config = dict(
    arch='repvgg',
    model='self-supervised image encoder',
    dataset='streak pictures of flow and ridge fields',
    train_examples=195000,
    image_size=32,
    crop_scale_min=0.3,
    horizontal_flip=True,
    color_jitter=0.4,
    method='simsiam',
    norm='batchnorm',
    hidden_act='gelu',
    depths=[3, 6, 6],
    kernel_size=3,
    stem='single',
    widths=[64, 128, 256],
    projector_hidden=512,
    projector_out=128,
    projector_hidden_layers=2,
    init='trunc_normal_002',
    optimizer='adamw',
    learning_rate=0.0017,
    beta1=0.85,
    beta2=0.99,
    eps=1e-08,
    max_grad_norm=5.0,
    gradient_noise=0.3,
    max_steps=18800,
    batch_size=256,
    epochs=24.7,
    lr_schedule='linear',
    final_lr_fraction=0,
    warmup_steps=3760,
    weight_decay=0.1,
)
Rows from block 11 of a small self-supervised image encoder, named by matrix and row number. Rows with one number belong to one channel. Each number is 50 + 12 x the weight over its row's rms, rounded and kept within 0 to 99. All counts start at 0.
Before each channel's rows are labels from the 100 images, of 14848, where the channel reaches its highest value: "top examples" is what is common among them; "colour at peak" is the nearest of a few named colours to the mean colour under the peak. Only what is clearly more common there than usual is listed. The data: streak pictures of flow and ridge fields. In brackets: how many of the 100.
# c3: 3x3 conv (model.blocks.11.c3.weight, 256x256x3x3, each kernel summed), inputs 128-255
# c1: pointwise conv (model.blocks.11.c1.weight, 256x256x1x1), inputs 128-255

top examples: fine streaks (97); source (40)
colour at peak: black (60)
c3.93:51 38 35 33 33 57 69 63 32 26 61 52 71 69 54 58 63 38 54 42 35 44 43 51 41 80 51 73 35 39 55 46 54 24 21 34 57 62 44 37 65 50 32 63 45 48 44 35 34 31 60 31 40 65 56 60 62 47 54 53 31 47 56 48 47 39 37 49 68 58 51 49 71 47 38 33 47 56 56 61 63 56 51 51 48 51 41 52 59 54 37 47 26 55 47 40 40 50 48 65 51 35 40 58 52 53 58 67 39 58 37 15 49 40 55 51 45 38 41 27 42 54 51 46 41 45 34 85
c1.93:20 51 64 35 20 52 69 64 44 45 48 46 33 53 51 53 72 63 53 32 33 42 73 50 59 57 36 30 59 66 72 39 40 39 46 48 66 64 45 69 60 66 42 69 50 41 38 49 58 53 41 23 67 61 44 43 38 34 71 56 37 25 32 47 51 57 26 37 47 79 54 42 67 57 29 25 55 49 56 63 57 32 68 39 58 40 54 53 49 65 34 49 53 73 53 54 51 70 37 50 52 48 57 50 39 28 53 59 52 78 32 40 47 47 42 61 59 51 47 42 58 43 30 49 50 49 41 47

top examples: high contrast (84); source (32)
colour at peak: black (83)
c3.156:52 55 57 39 45 49 40 55 46 51 45 48 22 34 70 73 46 50 58 35 51 31 44 25 55 71 43 37 53 27 54 52 68 51 63 46 55 35 47 39 49 46 19 44 52 51 50 29 35 50 53 38 18 62 33 54 63 63 30 69 51 50 62 42 58 52 41 41 43 65 57 55 36 63 55 62 33 30 34 49 66 32 50 70 53 50 38 45 52 55 40 52 53 46 50 42 30 58 58 51 41 48 64 61 16 56 37 64 49 38 41 56 50 50 62 20 46 29 41 32 47 56 37 59 41 40 37 54
c1.156:32 55 57 67 46 60 59 45 45 72 36 39 42 64 51 63 51 59 51 51 51 51 41 67 54 69 50 47 46 66 60 39 38 50 62 20 55 33 49 38 55 68 40 69 39 28 45 35 60 34 50 49 40 41 34 47 53 42 44 43 57 42 45 50 27 48 52 43 55 61 47 35 25 32 28 42 44 68 59 20 53 46 46 68 43 80 64 59 66 53 43 54 63 60 57 57 64 53 63 43 52 69 48 34 43 44 33 56 51 54 71 54 73 47 62 33 57 61 48 34 58 66 57 54 42 41 45 58

top examples: fine streaks (89); source (41)
colour at peak: black (45)
c3.100:59 41 28 41 50 63 45 61 34 48 56 42 64 62 56 46 41 65 47 56 51 64 61 48 43 40 59 56 30 40 44 51 59 68 39 43 50 56 44 47 58 48 47 39 65 48 73 52 63 22 61 60 41 58 49 59 64 40 60 55 63 35 64 61 48 69 64 42 65 54 47 42 51 37 56 44 30 57 72 60 56 54 24 55 38 63 53 54 29 29 62 48 61 67 53 31 39 67 47 33 50 89 63 62 52 67 51 59 74 41 54 65 39 56 50 49 34 49 29 63 63 44 64 31 38 41 48 78
c1.100:50 39 44 38 56 60 52 42 37 64 27 42 55 50 58 67 51 52 40 59 62 66 48 53 32 32 61 62 33 40 55 38 40 74 47 28 46 41 60 68 57 45 54 60 58 19 80 52 51 39 62 41 49 42 52 53 56 51 72 43 63 42 43 46 40 67 55 60 51 50 61 41 45 41 35 41 57 60 64 56 60 30 41 57 43 59 53 57 36 55 52 52 67 61 46 59 51 52 33 39 48 67 42 40 66 59 58 76 59 51 55 58 37 30 38 38 42 57 55 44 40 46 65 38 40 46 35 48

top examples: fine streaks (84); high contrast (65); turbulent (43)
colour at peak: black (87)
c3.3:64 52 59 45 53 49 28 42 32 43 69 22 43 45 30 63 45 46 41 61 30 50 46 54 36 30 60 46 31 56 47 55 58 55 54 47 54 49 38 24 25 52 42 73 62 51 39 42 48 53 26 55 18 68 60 47 60 36 45 55 54 31 53 46 40 52 50 49 40 44 49 60 53 48 37 55 57 73 67 43 50 64 73 46 30 57 42 56 47 46 42 44 49 65 37 54 71 61 36 55 35 42 55 50 81 29 58 56 42 42 63 60 44 58 35 40 50 46 62 61 60 51 33 44 49 45 48 77
c1.3:59 55 57 55 52 38 46 36 51 64 45 23 43 61 52 42 72 61 51 49 68 54 51 14 34 42 63 34 56 34 57 46 71 55 28 47 51 46 32 47 40 76 50 69 52 45 33 53 34 61 20 63 40 55 56 57 71 44 52 43 63 19 61 51 37 32 33 48 52 61 79 64 43 39 46 55 60 56 46 62 39 44 67 14 41 64 45 46 46 58 23 59 55 67 48 47 57 58 37 58 28 50 57 51 44 56 56 41 35 73 72 50 39 48 42 58 49 58 44 46 41 62 41 45 66 40 51 72

top examples: high contrast (90); fine streaks (82); source (31); parallel (26)
colour at peak: white (51); black (39)
c3.158:51 64 58 44 37 45 43 40 51 44 57 38 67 49 43 47 62 42 48 53 34 44 38 30 48 43 47 39 63 14 68 58 45 42 28 39 58 40 45 33 50 75 49 64 40 46 47 38 32 50 36 38 42 47 50 60 36 33 47 40 36 32 51 46 51 41 22 29 75 66 52 42 54 35 58 57 61 59 38 66 38 46 82 24 44 47 44 40 51 50 39 36 40 67 36 46 25 56 45 66 23 36 33 56 37 46 63 34 38 51 37 43 56 48 43 47 39 45 52 41 37 58 53 53 51 39 53 48
c1.158:44 58 54 35 22 57 54 54 52 55 18 57 46 50 56 42 68 54 47 82 47 43 33 16 44 53 53 50 47 43 59 32 61 54 35 59 58 43 56 48 60 55 36 60 52 42 49 59 58 58 41 38 55 71 35 50 65 38 60 51 22 57 47 60 43 63 26 45 61 75 48 54 60 64 41 42 47 42 65 66 46 50 96 54 67 52 68 35 61 34 33 58 13 63 57 52 37 39 43 64 50 41 37 40 50 68 39 63 27 62 53 39 64 47 48 67 53 45 44 43 47 55 54 66 57 46 31 49

top examples: fine streaks (93); high contrast (68); saddle (55)
colour at peak: white (36)
c3.5:33 52 69 35 54 51 36 50 54 49 66 49 39 64 42 68 59 48 50 46 40 65 41 38 64 52 62 33 40 63 42 51 69 57 44 57 15 71 48 59 45 64 40 38 49 43 26 40 62 55 54 60 49 36 59 55 56 35 36 62 34 57 44 62 43 37 41 51 45 40 45 40 64 53 57 48 64 71 39 42 59 44 38 51 42 60 46 43 42 51 39 38 52 48 39 53 46 69 51 35 60 35 73 69 37 57 41 42 47 65 52 34 35 53 28 53 58 27 33 48 65 48 50 53 39 52 41 61
c1.5:49 61 67 39 38 47 51 60 45 52 38 37 39 58 52 77 69 35 58 37 51 72 37 33 57 57 58 58 51 40 40 52 60 44 60 54 46 62 59 57 48 59 42 52 41 54 41 64 38 68 43 45 65 46 50 67 61 41 35 61 53 65 44 69 38 64 56 51 58 52 53 36 57 54 79 47 21 63 55 51 44 47 62 42 41 59 26 45 62 71 43 31 51 62 43 47 46 51 33 53 63 34 41 55 16 39 56 57 47 73 50 36 37 39 52 58 51 51 40 36 62 51 57 37 35 47 51 49

top examples: source (97)
colour at peak: black (36)
c3.154:48 26 62 51 40 53 55 39 44 42 37 34 28 42 62 41 59 31 88 42 27 46 43 59 50 55 44 53 56 49 44 40 41 60 57 28 38 39 53 48 54 41 58 48 51 43 57 46 46 41 55 58 41 43 49 58 38 62 35 53 36 41 36 42 40 42 42 49 24 46 77 31 41 49 53 30 60 52 24 47 43 46 37 53 45 69 41 46 52 61 33 43 56 50 43 25 53 23 25 40 12 47 43 52 32 41 42 39 29 59 54 22 48 34 39 60 52 47 37 54 53 40 53 53 72 62 53 60
c1.154:53 41 41 48 48 33 45 30 54 60 58 33 54 45 55 58 64 25 64 52 43 47 54 35 41 55 47 46 57 18 61 35 45 57 61 43 67 76 15 46 37 45 79 42 53 64 40 43 62 52 60 78 45 62 44 73 68 39 19 39 54 37 60 44 42 50 53 55 48 46 46 36 42 38 45 49 58 54 45 52 53 36 37 42 52 57 42 42 42 46 31 42 47 26 22 19 50 64 48 41 36 50 67 58 36 27 73 40 46 79 56 38 45 49 47 34 45 62 26 48 64 48 46 35 55 63 57 58

top examples: source (97); fine streaks (84)
colour at peak: white (33)
c3.133:53 42 50 62 43 71 38 46 53 58 52 42 58 51 46 50 47 63 49 40 69 42 70 67 52 39 38 57 33 63 58 58 49 29 53 58 68 54 53 68 36 45 73 45 64 59 32 52 30 45 47 49 44 36 46 50 50 58 48 65 50 46 68 41 52 28 49 76 37 49 38 59 66 53 49 61 34 46 61 46 41 56 28 57 39 36 56 26 33 62 41 53 52 47 59 56 52 45 48 50 40 44 58 61 45 20 48 65 26 42 55 27 28 67 43 54 54 48 54 47 51 44 57 64 47 67 61 42
c1.133:69 44 70 38 49 43 39 65 48 44 53 51 47 38 63 33 39 48 66 49 36 36 51 43 53 57 46 51 50 65 19 37 66 48 48 49 45 50 54 76 37 44 72 36 71 58 54 63 43 72 53 52 47 22 41 58 51 50 27 63 36 34 47 45 51 59 37 62 07 24 56 55 48 46 34 52 18 46 54 45 67 43 35 65 43 68 53 43 50 57 47 53 62 46 46 41 47 39 55 47 51 53 47 39 45 51 54 70 32 35 45 38 43 56 52 30 60 42 40 31 37 39 38 45 59 68 37 37

top examples: fine streaks (83); source (27)
colour at peak: black (60)
c3.106:44 41 50 59 51 53 60 38 50 60 41 71 47 32 55 44 69 50 44 47 52 51 49 49 50 63 58 50 28 47 55 43 45 45 54 45 25 48 56 50 54 62 43 41 51 48 51 60 53 36 60 54 69 33 40 51 51 54 56 45 07 54 47 34 56 42 48 58 55 52 41 59 96 58 52 60 46 46 53 57 83 71 45 58 33 56 60 52 52 54 47 42 67 68 54 57 55 53 41 55 46 38 55 53 41 53 46 45 56 61 32 37 39 42 48 70 62 27 46 57 45 60 40 45 53 54 43 49
c1.106:08 51 53 68 50 58 70 35 51 38 24 49 46 41 49 67 72 53 47 57 48 59 32 47 61 63 53 45 40 40 63 36 64 43 48 46 30 34 56 49 56 42 54 55 49 18 50 56 39 49 46 43 62 40 44 33 31 36 58 40 37 43 26 46 33 52 43 54 35 59 53 57 82 56 37 55 40 55 57 40 65 46 68 52 52 46 60 52 58 45 57 22 42 58 44 68 41 50 25 56 44 23 33 20 44 35 48 57 52 68 37 35 44 28 27 63 55 58 49 53 52 46 56 59 59 42 25 50